A small image classifier, trained from scratch.
Model: 27.4M parameters, arch mlp_mixer, norm layernorm, activation gelu, num experts 32, patch size [4, 4], layers 12, width 320.
Rows from expert 5 of block 3, named by matrix and row number. Rows with one number belong to one neuron. Each number is 200 + 40 x the weight over its row's rms, rounded and kept within 0 to 999. All counts start at 0. After the name is the row's rms in percent of the matrix's.
# up: expert up (model.blocks.3.mlp.up, 32x160x320), inputs 160-239
# down: expert down (model.blocks.3.mlp.down, 32x320x160, transposed), outputs 160-239
up.112,106,225,213,117,153,231,195,142,188,173,200,232,191,205,148,187,231,156,167,217,150,193,217,233,137,158,286,217,245,177,182,223,138,163,157,171,216,214,253,248,173,190,159,252,171,184,136,246,152,207,241,191,187,167,157,217,250,185,217,214,217,188,170,200,214,228,272,247,189,201,196,191,264,173,179,132,201,166,233,147,194
up.113,108,191,202,242,190,222,171,180,204,214,252,166,130,224,228,140,201,144,169,178,170,111,216,159,195,261,108,192,223,169,242,179,189,162,230,219,207,251,107,173,173,164,209,232,160,251,199,149,109,205,169,157,199,208,178,250,196,190,214,137,247,194,128,136,216,144,256,234,244,235,223,192,176,172,182,228,200,127,207,201,162
up.114,095,196,216,200,166,251,228,156,212,213,218,210,191,159,168,223,233,154,164,202,304,241,156,308,239,193,205,188,182,243,173,190,198,185,190,261,212,171,187,194,229,196,169,187,160,207,117,234,167,145,221,290,99,262,267,151,226,173,172,271,274,146,179,204,194,231,244,185,181,150,138,109,226,166,233,233,185,234,206,176,182
up.115,097,235,246,247,215,156,179,176,187,210,235,185,183,215,227,146,247,165,216,211,187,177,195,124,172,247,159,186,183,195,207,136,191,147,186,208,231,251,173,218,176,167,247,220,203,219,202,153,200,204,240,158,195,156,127,210,146,205,221,187,214,148,202,155,197,120,249,206,271,220,236,208,216,233,235,188,250,187,167,162,172
up.116,103,282,219,183,220,187,224,189,229,253,181,250,224,195,177,244,205,166,220,168,219,187,205,247,200,253,228,230,236,169,244,215,237,226,147,238,225,209,249,278,151,254,152,156,252,276,175,246,196,180,231,301,209,212,167,227,265,177,207,286,174,212,213,200,218,159,257,213,207,154,191,154,304,185,260,173,181,259,137,182,209
up.117,098,167,165,205,197,160,221,179,279,305,135,222,216,246,258,207,243,212,207,216,271,180,212,251,268,230,180,228,201,191,111,133,243,218,189,151,197,229,188,232,168,318,190,193,267,245,152,262,214,121,282,282,180,213,203,195,163,195,184,287,208,172,174,231,230,152,186,176,179,198,148,237,271,188,179,213,136,256,173,161,212
up.118,105,157,179,241,173,185,140,264,169,222,227,128,193,231,247,184,190,193,246,213,197,156,180,184,158,223,65,131,203,199,216,209,225,177,208,207,211,175,140,221,180,185,161,204,222,175,227,102,141,260,191,131,192,226,202,204,176,202,197,152,189,211,140,135,183,196,221,151,217,252,210,196,161,227,169,175,220,149,154,231,186
up.119,093,226,204,209,198,162,215,123,206,237,218,248,225,176,168,235,191,170,243,179,225,85,162,224,173,249,169,198,245,148,258,227,173,282,130,175,249,165,211,291,93,174,197,248,222,222,201,249,176,222,253,240,138,214,181,199,263,172,175,140,197,242,228,174,148,138,268,176,213,156,224,171,232,167,207,234,194,245,207,188,229
up.120,107,156,174,178,240,197,150,187,146,186,225,159,98,154,247,153,204,154,189,215,241,204,107,181,136,196,82,209,210,236,147,151,205,165,194,166,244,144,178,160,207,211,136,223,197,218,183,164,139,206,187,126,172,134,120,212,160,123,185,167,274,206,159,133,204,227,215,194,215,278,227,196,202,251,186,211,273,130,164,223,171
up.121,118,190,185,237,196,189,144,205,161,176,270,208,129,176,208,160,206,169,211,164,186,158,170,180,189,180,100,241,181,223,184,203,177,193,228,157,210,237,124,202,163,142,186,211,211,191,179,117,103,259,207,161,249,215,135,216,156,143,192,102,195,152,119,155,209,209,228,208,234,270,208,185,200,232,200,252,263,162,155,184,141
up.122,085,180,214,208,217,140,175,217,211,206,247,221,208,251,173,177,225,279,210,214,269,143,204,223,137,273,145,180,199,221,175,223,234,242,149,144,237,189,199,256,172,168,243,180,211,199,184,174,207,234,188,163,178,247,174,151,219,239,124,139,176,226,214,192,208,173,264,117,268,120,189,211,190,194,294,169,185,195,164,162,134
up.123,096,217,136,242,239,219,217,185,170,180,229,172,169,212,196,187,214,206,187,181,192,106,181,254,208,227,164,192,189,231,189,194,275,207,164,194,185,232,170,131,187,213,219,259,131,207,166,72,180,231,166,180,169,244,154,219,228,235,211,136,199,217,136,113,140,174,200,148,247,198,256,201,237,195,233,175,181,174,216,155,161
up.124,124,280,215,138,144,223,175,127,198,243,240,298,172,148,163,192,168,175,173,204,210,150,218,212,174,201,240,198,209,236,202,189,183,160,155,203,237,256,167,276,174,192,156,284,191,240,193,242,157,201,241,234,167,166,168,245,180,208,211,232,220,185,223,199,208,258,255,201,195,203,215,142,218,183,198,197,223,212,178,151,216
up.125,110,199,216,247,224,118,152,207,165,200,271,162,151,233,232,190,207,175,253,208,193,187,194,181,219,266,79,163,229,149,192,185,195,181,225,172,202,253,151,215,160,141,179,201,165,255,235,169,127,257,172,154,209,193,167,212,202,157,197,144,230,218,177,141,207,114,245,192,269,198,246,200,179,167,157,226,173,148,191,180,150
up.126,107,244,186,181,177,236,145,128,177,197,230,212,143,137,234,136,221,163,201,203,167,156,175,168,165,183,149,174,251,253,188,214,157,116,188,193,265,206,177,236,168,160,186,244,185,177,231,159,86,262,220,151,221,166,150,214,222,157,177,152,282,187,128,147,242,174,206,223,195,228,229,187,283,236,135,216,212,173,146,193,119
up.127,090,279,72,166,190,207,156,219,300,159,167,193,258,280,168,143,200,203,200,190,208,221,224,204,206,217,228,202,174,195,194,187,202,249,239,258,213,167,228,227,223,230,229,251,230,212,202,218,168,155,196,162,234,186,187,154,192,218,241,219,107,208,286,151,258,178,194,240,167,206,217,142,212,218,205,184,200,262,133,240,142
up.128,095,193,192,215,216,176,162,231,272,210,182,160,228,122,214,158,278,229,219,257,265,150,204,244,226,289,121,77,234,234,186,194,219,198,218,231,169,191,122,216,212,220,220,217,164,313,177,215,173,134,157,114,182,190,227,159,137,158,195,204,152,153,264,155,136,178,212,159,238,217,180,257,237,188,188,132,229,286,122,163,180
up.129,112,140,176,234,169,171,157,136,266,244,130,168,203,198,223,221,229,156,192,198,269,185,153,154,296,214,227,265,198,203,132,240,148,190,218,200,145,228,231,228,159,198,113,201,196,206,220,211,276,152,270,288,185,284,221,197,229,171,217,254,196,191,172,281,165,177,186,237,205,178,178,176,205,174,217,264,165,179,207,197,211
up.130,083,176,196,257,268,196,220,227,150,202,224,205,91,161,195,170,171,239,189,202,210,173,218,140,171,213,211,166,155,226,206,164,197,195,193,203,149,197,239,182,249,189,174,227,149,241,184,143,202,219,161,195,191,212,130,233,200,238,156,151,209,182,152,205,187,230,175,162,220,188,233,224,246,157,169,238,222,154,152,196,172
up.131,099,248,217,201,196,191,157,179,166,197,206,256,117,141,245,100,192,165,171,222,198,258,114,167,192,143,150,192,166,188,231,156,228,148,164,188,240,205,156,179,197,222,237,250,187,185,209,163,150,243,199,162,186,208,187,225,137,161,163,172,170,236,125,109,267,265,260,217,208,252,246,186,174,216,185,260,193,158,211,226,182
up.132,091,223,170,177,256,159,171,255,225,176,193,191,190,176,232,211,246,199,233,260,248,229,214,167,194,260,189,198,172,252,138,203,219,226,190,238,174,165,194,166,206,278,228,206,219,228,190,202,236,155,243,184,198,137,181,132,204,257,224,222,164,209,270,237,246,209,143,145,163,223,138,180,196,186,170,157,180,211,222,163,165
up.133,098,202,134,188,172,271,187,156,218,180,205,221,142,179,185,96,261,167,112,217,209,170,183,166,155,131,217,233,239,254,182,255,223,174,164,143,234,266,167,252,193,169,231,320,185,225,155,131,110,260,256,184,173,137,224,202,196,158,239,259,198,268,120,230,282,249,238,212,141,225,218,175,285,229,203,208,261,203,249,219,192
up.134,100,216,150,212,199,182,187,180,112,195,243,195,196,251,218,150,181,177,205,141,175,155,201,145,188,234,181,157,218,232,211,172,211,143,205,247,227,212,177,261,173,188,203,265,161,199,223,149,138,249,207,178,201,201,154,245,183,168,202,176,241,179,181,147,227,124,270,187,217,181,234,175,228,246,230,188,187,143,182,199,140
up.135,093,241,177,203,233,224,254,164,208,267,207,192,210,182,235,218,258,205,211,254,206,157,236,234,229,197,133,161,168,193,254,174,270,233,172,211,150,143,145,223,240,171,235,157,183,238,231,171,239,198,171,220,193,245,267,160,237,235,192,206,148,143,266,118,231,267,197,168,183,237,147,190,148,242,218,237,186,274,173,174,153
up.136,099,163,181,196,162,176,191,167,155,238,204,245,184,160,231,140,193,161,225,213,153,250,146,178,150,174,148,182,153,244,117,128,227,157,156,205,226,145,116,159,326,174,170,160,167,148,154,192,202,225,212,181,155,227,168,228,132,125,159,193,185,209,176,123,226,280,207,152,242,238,193,193,171,192,179,195,213,160,176,174,209
up.137,099,266,222,162,209,241,223,187,242,219,159,261,231,223,165,226,195,153,253,131,247,185,308,209,209,233,262,216,259,166,286,223,193,232,204,266,156,205,278,243,169,223,176,160,241,242,173,218,228,158,163,233,228,169,193,156,223,235,131,259,135,263,260,273,167,176,277,216,189,202,185,197,249,201,252,205,203,278,180,238,203
up.138,106,244,230,129,168,194,185,141,186,168,229,286,228,215,145,149,242,139,209,240,272,179,230,242,141,219,169,177,280,157,204,255,148,203,130,223,210,182,217,271,136,235,216,255,222,267,182,285,226,192,270,186,117,160,161,191,200,224,174,268,222,246,204,222,172,212,246,213,196,178,178,175,225,144,189,164,218,257,234,161,219
up.139,123,193,201,219,170,172,177,231,170,209,258,193,165,232,251,164,176,100,223,185,144,181,148,177,169,225,94,174,154,180,134,157,193,200,238,228,219,217,114,171,177,165,222,187,203,158,210,155,135,231,190,119,209,209,149,230,196,212,226,140,228,213,139,108,196,157,253,206,298,258,228,193,126,196,190,219,212,129,188,220,167
up.140,091,199,162,266,196,219,158,197,163,180,252,167,168,186,228,119,213,182,182,205,193,102,177,168,163,258,186,194,232,223,201,225,216,146,191,188,165,229,156,215,177,201,229,210,197,254,214,115,153,275,149,171,184,243,142,173,193,188,194,157,223,199,190,166,223,127,188,220,238,229,255,232,192,210,163,191,169,182,190,148,152
up.141,091,150,196,183,173,197,184,227,199,213,117,261,228,261,144,189,134,212,184,190,202,257,186,220,259,243,233,261,261,115,212,230,228,141,188,195,193,98,213,160,271,212,145,204,219,217,125,191,230,185,208,175,252,159,229,204,225,197,203,213,173,177,229,198,186,140,213,181,174,228,183,187,245,194,184,211,212,220,256,202,245
up.142,097,136,171,287,242,176,215,161,174,213,241,177,169,206,245,202,171,224,190,216,207,147,201,209,236,220,128,176,207,233,142,206,217,225,223,149,187,206,234,198,199,205,167,197,178,229,217,152,203,236,173,252,211,226,141,158,186,256,135,162,208,180,149,119,186,181,222,153,237,213,152,171,238,200,205,224,181,141,168,219,145
up.143,105,230,173,169,207,152,155,224,200,178,278,177,217,228,201,171,172,142,188,170,213,152,210,150,198,227,150,197,229,195,201,175,228,197,208,152,202,218,166,237,180,151,218,184,194,213,200,135,160,256,160,138,224,227,134,268,195,271,206,138,182,212,174,224,196,182,233,206,276,182,240,205,181,211,200,189,176,208,184,209,119
up.144,101,189,142,186,156,253,190,209,178,218,234,169,193,244,179,191,197,196,198,185,227,172,194,204,297,258,251,264,289,138,215,264,144,219,188,214,160,233,224,254,178,245,158,233,192,262,141,134,187,200,262,226,234,187,177,184,188,156,266,248,211,207,205,278,182,116,208,234,160,234,253,174,263,134,175,229,237,142,150,191,196
up.145,089,175,155,192,194,233,199,187,243,227,252,186,223,190,252,127,184,205,205,251,214,161,219,120,125,219,179,182,262,249,237,191,218,166,237,147,195,208,156,202,162,206,253,255,194,187,183,180,164,251,238,138,216,193,161,251,172,187,212,170,246,156,118,174,269,112,179,211,199,204,203,161,223,259,110,164,196,219,172,127,175
up.146,107,229,149,189,187,226,223,107,160,188,238,233,182,221,200,187,205,190,130,235,226,202,187,185,159,194,188,201,241,215,159,247,185,140,174,173,269,281,212,244,166,164,195,259,172,209,152,160,150,221,265,224,167,183,222,200,221,238,220,209,301,232,179,226,229,308,226,197,142,205,210,178,276,198,234,224,248,197,227,168,242
up.147,113,181,187,166,240,184,195,220,162,229,278,214,150,167,246,238,184,213,205,199,147,277,196,188,195,127,162,185,125,240,254,121,215,259,233,179,174,171,204,133,322,167,230,148,145,156,167,197,172,172,223,190,188,156,206,227,265,170,243,139,215,231,201,157,206,297,249,176,210,241,236,240,144,172,194,204,200,203,272,202,269
up.148,096,211,187,205,196,202,237,248,232,169,139,219,238,234,159,216,225,173,274,152,175,213,273,264,259,244,226,232,256,101,193,246,210,250,180,226,184,93,217,231,192,252,158,158,250,195,194,206,228,224,183,237,214,161,211,202,229,215,206,238,82,239,241,253,202,202,195,159,221,225,215,234,253,190,182,171,185,193,219,195,236
up.149,112,217,189,222,177,150,153,224,138,186,235,176,153,178,227,196,196,145,218,177,234,170,168,175,178,249,125,202,169,202,200,166,202,177,162,209,202,211,132,180,182,209,196,229,182,189,232,137,107,251,201,178,192,202,150,204,188,142,218,123,235,212,146,111,178,164,246,207,258,235,202,180,142,217,227,221,230,173,178,215,201
up.150,102,140,212,200,216,201,166,199,232,258,165,54,144,188,181,205,220,218,143,190,209,186,166,181,222,271,196,226,247,157,215,166,250,205,195,235,225,149,229,206,236,226,153,226,219,251,236,144,200,166,144,210,196,179,207,191,228,186,172,214,177,194,189,155,201,188,162,214,196,200,209,192,269,239,171,220,187,145,178,230,219
up.151,108,150,244,177,257,181,188,221,221,240,216,213,169,168,256,219,157,261,209,206,168,246,167,225,200,191,218,190,133,231,149,163,204,252,205,248,159,223,169,148,264,112,291,163,174,195,205,250,246,242,289,158,167,239,224,234,202,227,192,162,186,227,226,114,247,256,207,152,199,277,219,249,172,200,216,190,241,188,273,163,267
up.152,094,260,195,218,223,157,203,141,200,205,267,217,223,223,190,163,190,131,194,202,225,153,222,195,155,235,164,144,243,205,222,204,196,88,198,244,226,200,93,256,149,157,240,240,182,216,159,85,112,226,251,221,213,241,180,190,179,200,181,220,218,210,183,142,215,153,258,175,217,154,221,192,221,196,224,176,156,246,189,221,150
up.153,098,105,205,243,172,151,141,182,255,218,197,162,181,183,252,201,238,228,214,246,252,254,184,259,225,230,136,302,173,151,171,175,209,234,196,186,207,173,162,193,258,170,290,154,183,203,173,207,201,183,249,179,181,210,242,153,230,261,164,210,213,220,280,150,157,219,179,151,172,239,208,154,139,168,202,188,211,192,244,190,265
down.112,109,236,221,221,173,292,276,245,248,230,268,189,219,253,251,210,247,182,142,262,191,193,125,200,303,221,106,188,213,137,252,222,172,252,191,184,269,183,233,228,246,254,164,201,215,176,213,125,212,176,193,204,234,263,243,221,269,190,278,225,144,204,226,163,304,235,229,210,180,255,186,116,229,198,209,187,238,190,194,205,261
down.113,101,157,253,153,205,146,168,226,257,190,294,192,216,146,199,185,205,170,234,229,143,176,163,193,233,178,167,144,148,169,111,154,169,293,163,202,212,173,158,203,190,243,215,261,197,181,113,252,190,158,210,181,163,217,264,225,184,229,281,265,265,191,229,196,283,244,133,248,290,198,227,164,278,177,149,193,262,238,144,157,89
down.114,099,240,226,265,232,197,177,240,217,251,242,232,207,192,135,227,196,178,228,226,115,166,191,174,122,176,203,243,200,193,175,218,261,181,146,270,253,238,228,164,258,200,211,146,217,160,178,209,225,277,114,206,281,243,142,99,221,210,171,195,205,240,165,144,135,182,175,229,205,237,198,203,172,196,199,139,188,132,216,146,177
down.115,102,190,256,227,207,167,191,127,271,241,243,193,236,156,265,235,210,183,255,111,277,218,181,211,180,171,199,224,189,201,139,241,212,206,164,215,268,213,186,225,255,245,273,260,256,185,171,165,133,165,248,251,198,140,201,175,183,238,216,224,327,226,217,166,240,254,172,177,291,216,132,185,210,173,225,232,232,192,171,208,165
down.116,110,189,191,290,269,232,197,221,243,190,177,197,264,234,154,245,231,279,208,256,215,227,161,156,261,254,216,157,191,221,139,181,229,195,228,222,163,275,220,154,216,202,218,226,209,169,193,209,213,152,184,218,200,267,186,273,171,155,249,194,129,236,236,230,141,265,202,304,181,135,202,177,174,197,273,218,233,189,178,232,235
down.117,095,214,203,190,161,159,153,251,244,216,252,209,220,252,182,263,214,132,197,200,159,184,208,138,164,206,234,216,220,211,210,185,159,130,206,197,229,212,186,203,163,185,177,170,270,151,183,191,215,144,258,195,253,218,249,233,182,186,193,178,269,178,161,216,215,201,195,270,236,185,218,208,169,176,120,149,225,212,181,165,262
down.118,095,222,194,181,222,169,188,158,197,128,235,181,197,117,154,157,252,226,275,173,182,214,184,190,191,145,191,221,164,186,141,197,210,201,145,172,234,158,200,163,198,259,243,267,235,164,158,184,246,171,215,201,136,151,178,152,154,196,155,228,258,239,174,223,270,232,183,248,311,229,83,158,256,139,206,166,248,175,225,125,179
down.119,112,267,258,226,242,211,253,217,254,218,233,285,280,228,231,209,153,174,195,223,186,208,146,170,211,257,206,141,189,253,217,190,209,218,212,236,227,282,220,193,228,273,220,205,172,188,157,295,155,229,222,248,199,298,160,246,133,191,194,203,243,156,162,251,138,284,254,317,222,231,242,222,183,155,179,201,172,225,103,221,137
down.120,103,173,216,240,259,197,221,156,195,159,196,201,279,229,190,147,213,204,145,232,291,192,206,157,186,189,221,220,199,171,164,246,216,244,143,243,278,181,165,171,177,200,248,217,196,130,160,237,246,161,286,264,161,166,169,133,183,193,235,185,274,209,260,192,196,221,174,194,190,198,240,207,174,226,164,182,249,178,224,159,204
down.121,103,228,161,220,250,177,193,226,245,161,277,207,217,215,238,152,260,202,235,204,302,197,148,154,270,177,184,245,136,196,164,160,148,241,113,171,216,234,223,155,221,197,194,216,227,142,88,222,232,170,232,196,169,177,180,170,142,218,255,205,319,180,180,188,241,195,133,214,227,201,191,193,182,139,180,162,255,186,190,186,180
down.122,093,288,182,187,228,233,230,171,195,199,228,184,207,227,230,181,195,147,277,309,284,171,237,153,169,182,230,195,259,175,247,206,237,271,204,240,216,200,170,238,216,257,284,205,141,198,174,160,262,197,256,256,251,204,275,177,210,121,191,182,264,166,320,278,229,207,179,264,241,197,199,175,247,254,202,252,97,156,166,190,253
down.123,102,194,227,205,175,184,159,181,190,173,268,227,146,135,220,161,184,234,217,137,247,218,193,228,158,175,146,224,205,153,225,244,192,179,160,203,213,219,187,186,196,214,308,183,239,233,129,240,212,139,291,205,181,296,165,160,213,223,191,276,317,195,273,189,273,215,202,198,231,256,117,224,135,184,167,223,176,251,178,173,228
down.124,117,224,160,225,200,266,227,259,259,209,267,226,296,260,283,237,254,269,147,209,184,226,195,207,264,210,158,208,154,209,215,243,196,236,163,225,258,184,246,175,226,261,169,219,225,207,190,187,256,209,186,200,208,265,198,228,265,217,269,269,203,213,260,268,255,219,221,186,165,227,188,148,209,205,246,165,197,248,228,240,173
down.125,098,197,179,215,222,130,154,141,196,256,313,244,206,116,218,229,278,244,172,190,243,233,156,222,276,256,168,162,136,202,138,164,164,216,208,187,259,149,181,184,207,224,222,282,233,251,154,276,177,210,245,284,237,181,174,174,169,201,260,197,251,193,198,148,230,203,153,207,301,139,139,246,255,131,162,168,245,201,179,164,134
down.126,101,198,124,226,187,173,191,207,221,178,257,187,271,205,232,196,203,221,128,177,175,224,127,198,206,185,180,191,143,163,97,223,169,209,154,264,212,224,215,165,244,260,195,264,225,198,134,159,217,169,196,221,165,266,190,188,210,234,283,245,229,264,275,210,252,176,203,267,194,191,129,197,191,175,188,150,245,205,177,225,233
down.127,107,156,161,257,190,190,253,241,215,257,191,160,210,265,213,241,226,244,233,244,238,210,228,288,248,221,199,162,228,280,214,152,173,219,261,133,194,188,156,192,196,210,241,175,129,154,272,172,168,239,79,217,149,189,244,179,281,224,190,166,203,193,225,264,214,224,230,185,233,219,182,220,177,147,199,148,150,187,214,232,146
down.128,090,181,115,180,198,226,225,185,210,166,194,182,252,193,187,214,250,149,173,87,190,143,153,210,198,202,227,217,233,179,243,183,291,151,255,174,209,181,244,171,200,232,203,236,214,201,225,189,204,190,131,135,186,195,205,270,257,147,226,238,119,146,194,132,124,155,131,179,166,186,198,196,178,288,212,168,198,242,170,205,220
down.129,119,259,174,185,154,228,214,172,201,159,233,226,206,174,197,147,214,151,214,230,211,185,275,116,169,133,279,207,154,241,225,245,192,202,205,260,249,221,179,180,192,208,200,135,204,101,110,201,150,221,215,216,231,220,165,210,199,145,250,232,299,263,177,264,226,205,212,277,247,235,252,208,169,186,119,189,297,196,251,216,296
down.130,102,131,200,265,192,255,130,161,237,169,258,188,215,178,223,199,176,229,238,165,206,169,202,243,328,151,165,295,223,61,205,218,185,202,148,181,220,174,226,218,197,218,231,166,227,174,214,208,227,217,187,216,184,179,148,183,247,163,242,228,223,159,212,180,195,213,188,235,239,209,118,187,164,178,161,216,246,156,213,207,218
down.131,104,229,194,255,210,199,188,175,179,173,301,230,223,164,152,200,226,210,182,221,252,214,156,205,187,124,198,209,161,202,222,225,166,180,190,214,193,191,225,210,195,219,197,217,146,161,175,243,214,193,237,189,123,165,179,136,162,157,184,244,289,118,160,184,214,221,201,165,226,197,179,232,178,165,261,219,257,176,195,196,122
down.132,087,243,177,150,197,168,148,138,176,273,196,245,99,151,170,143,224,205,125,210,252,249,234,223,165,173,195,231,144,169,192,175,215,123,241,213,211,85,201,193,197,207,114,232,231,264,220,226,182,215,168,125,147,155,303,265,186,285,216,149,149,212,214,264,160,130,167,166,130,164,178,157,169,210,201,154,168,129,154,145,199
down.133,113,223,205,186,196,267,238,226,205,222,193,214,155,236,241,164,221,117,162,197,207,147,168,226,250,219,182,169,201,231,199,219,170,183,239,168,192,118,171,228,183,237,163,146,153,194,197,182,215,154,217,185,127,294,194,164,234,231,225,248,198,164,222,199,273,291,163,178,103,256,212,156,159,164,232,162,261,231,207,227,233
down.134,112,147,198,189,186,212,172,203,275,170,256,166,249,206,191,188,243,263,239,187,255,206,141,201,281,199,181,244,180,191,137,198,178,251,177,204,280,222,201,202,235,187,205,300,182,226,124,210,186,191,223,238,181,205,256,254,160,212,262,236,286,230,245,233,291,204,158,167,210,240,144,146,183,178,229,218,263,283,186,234,145
down.135,093,239,165,202,227,175,106,221,201,243,153,262,194,260,179,148,175,186,193,165,134,236,252,217,140,197,163,146,250,205,184,197,213,167,238,262,265,167,251,169,217,206,211,187,265,223,148,202,212,244,240,208,158,176,137,188,204,182,194,183,156,247,230,148,186,185,195,294,185,233,197,250,208,236,210,190,154,164,171,181,279
down.136,106,266,260,187,230,193,206,173,190,119,237,127,155,153,202,186,200,249,190,239,260,236,182,224,172,187,190,270,175,244,192,147,144,199,175,170,186,215,212,195,231,170,221,149,166,166,188,232,163,201,185,198,188,236,138,197,140,194,157,172,228,145,188,133,198,185,142,171,172,232,221,224,192,174,203,207,254,239,151,162,157
down.137,100,285,204,289,207,157,244,241,213,219,173,212,230,269,242,293,187,271,140,227,166,189,224,160,294,215,192,128,241,271,222,146,272,194,250,198,259,213,184,194,186,127,301,224,237,227,184,235,229,204,235,259,232,291,240,219,192,210,247,196,197,189,268,226,145,254,221,263,204,153,222,173,184,198,297,144,201,246,172,245,133
down.138,100,159,235,216,235,233,185,252,188,215,160,238,266,220,198,215,296,220,179,230,196,162,206,212,192,200,192,185,265,214,206,262,241,215,219,296,196,182,302,239,236,205,201,247,211,178,175,204,258,217,240,189,170,240,233,239,275,286,236,253,125,230,174,106,224,219,234,202,136,207,199,78,198,179,258,165,150,255,205,204,263
down.139,106,206,210,190,250,166,160,164,214,189,300,201,215,203,167,188,209,164,148,192,168,251,181,194,243,151,216,238,111,220,189,178,131,219,155,206,266,225,231,221,152,206,176,225,194,154,187,200,119,202,257,289,153,130,211,145,115,166,217,243,300,212,192,181,189,253,255,183,230,251,169,268,195,182,199,193,287,158,145,173,153
down.140,096,183,189,227,205,145,167,171,246,218,338,151,228,183,243,185,194,268,216,208,185,246,139,206,222,237,210,220,221,162,211,191,125,261,131,224,223,165,178,216,251,230,248,268,200,166,144,208,216,137,249,204,219,206,222,238,235,242,241,290,288,180,299,246,254,157,105,244,252,252,135,175,240,187,201,189,173,212,186,178,163
down.141,098,215,233,283,152,257,318,205,257,241,205,150,160,184,204,151,243,239,235,223,241,195,197,225,238,206,258,207,231,265,199,211,155,250,203,162,202,216,194,195,199,252,260,122,157,206,207,254,249,152,177,222,169,236,192,130,163,162,241,175,147,209,259,227,262,240,149,193,210,186,203,177,197,103,241,205,232,166,211,258,197
down.142,100,196,242,215,199,177,174,194,183,186,202,132,187,92,149,176,155,225,214,223,206,182,162,237,230,191,130,237,192,116,172,231,191,165,156,266,193,206,164,222,255,170,260,207,231,207,143,179,179,138,294,219,210,209,273,274,209,146,246,214,221,169,273,164,265,179,111,245,253,250,149,217,244,172,160,239,197,186,171,230,208
down.143,112,216,221,186,228,152,182,194,199,225,282,279,221,137,215,170,253,166,210,232,183,264,108,195,198,232,168,235,187,190,179,176,227,150,139,147,190,205,204,236,186,231,290,287,160,251,202,244,153,178,264,268,211,209,174,220,138,240,260,208,283,186,242,259,242,232,162,195,298,171,114,173,218,164,240,223,179,187,159,205,184
down.144,108,239,174,265,163,166,217,239,249,209,206,197,251,197,230,175,215,266,172,242,123,165,205,143,286,213,177,176,174,178,171,226,231,176,170,200,194,233,214,245,218,203,185,142,193,173,249,186,169,215,148,191,191,260,174,298,201,176,289,199,96,224,254,235,243,281,188,269,195,228,207,169,119,177,200,230,276,291,153,246,204
down.145,105,174,155,242,202,232,185,230,221,179,246,245,202,171,167,235,247,194,244,151,180,207,107,166,230,161,192,183,228,167,241,170,162,220,164,197,221,176,195,227,185,221,256,256,225,207,161,159,247,114,252,172,172,258,261,238,191,194,297,267,256,234,278,226,300,240,146,215,235,244,138,209,246,179,220,218,230,256,164,268,126
down.146,103,166,148,195,216,216,214,261,283,245,202,198,201,286,206,166,204,141,150,246,192,166,182,177,217,225,234,267,206,200,224,259,209,213,177,177,166,184,199,248,188,240,165,137,212,214,190,172,239,215,223,198,224,311,225,151,207,219,222,289,187,192,242,189,317,288,204,220,182,232,146,188,139,254,256,179,219,161,203,254,209
down.147,110,183,177,232,253,240,216,130,177,166,224,175,227,181,237,131,180,169,195,239,199,160,253,173,269,178,200,156,218,209,185,163,168,210,185,188,148,145,243,254,206,188,183,169,192,117,270,160,172,176,217,217,108,230,201,194,171,140,195,210,215,158,144,172,242,246,215,196,169,279,203,246,154,207,156,198,358,236,176,181,218
down.148,100,241,219,291,168,238,191,207,135,202,251,194,184,182,210,227,274,248,234,220,259,247,190,216,169,227,200,124,240,258,232,182,244,185,240,137,161,145,208,194,215,205,310,132,162,219,266,220,208,188,146,185,199,233,259,174,193,210,264,182,161,181,270,183,188,170,243,236,254,194,233,155,240,162,241,122,226,191,165,260,191
down.149,099,140,215,215,234,165,176,192,278,178,296,157,235,108,191,187,303,197,223,173,247,241,170,132,150,124,214,227,170,181,204,216,209,214,166,249,277,163,201,227,243,230,282,245,212,166,147,192,155,172,257,233,124,190,210,188,134,214,170,216,308,159,186,213,273,241,154,189,226,200,149,160,157,165,167,159,254,203,198,203,145
down.150,094,142,222,184,234,220,228,177,288,161,200,173,135,200,233,197,204,170,187,198,205,196,233,237,186,197,166,231,205,212,182,223,228,187,147,157,215,222,140,192,228,242,200,154,197,196,244,310,234,205,147,254,266,78,136,165,206,206,193,255,169,170,200,216,191,220,162,138,211,123,228,257,226,249,115,180,204,200,180,199,193
down.151,111,179,227,206,233,189,276,162,168,150,258,201,223,150,203,130,161,231,172,210,189,179,244,229,218,184,219,145,187,250,287,162,188,219,139,172,168,230,171,209,167,153,193,189,193,169,213,185,147,178,138,154,205,193,146,266,129,154,196,116,106,135,104,199,168,188,191,194,182,231,180,199,194,180,181,218,290,162,193,216,162
down.152,100,150,227,267,195,138,142,205,228,259,264,227,174,191,280,208,240,203,216,225,175,182,127,144,241,290,201,250,237,185,168,202,209,232,137,271,272,200,194,277,249,240,226,245,207,217,175,214,175,224,242,247,216,217,206,281,204,268,229,215,270,228,276,278,213,241,144,240,229,208,174,176,194,147,196,284,226,224,163,212,188
down.153,095,204,229,196,267,274,214,205,171,179,257,159,184,231,149,256,217,228,204,221,180,217,219,218,210,108,294,201,217,184,244,199,159,245,169,167,162,230,161,253,179,228,160,141,199,190,221,234,159,208,151,265,165,174,137,185,151,222,164,144,181,151,132,160,120,174,213,156,195,194,256,169,268,149,214,185,302,218,230,147,265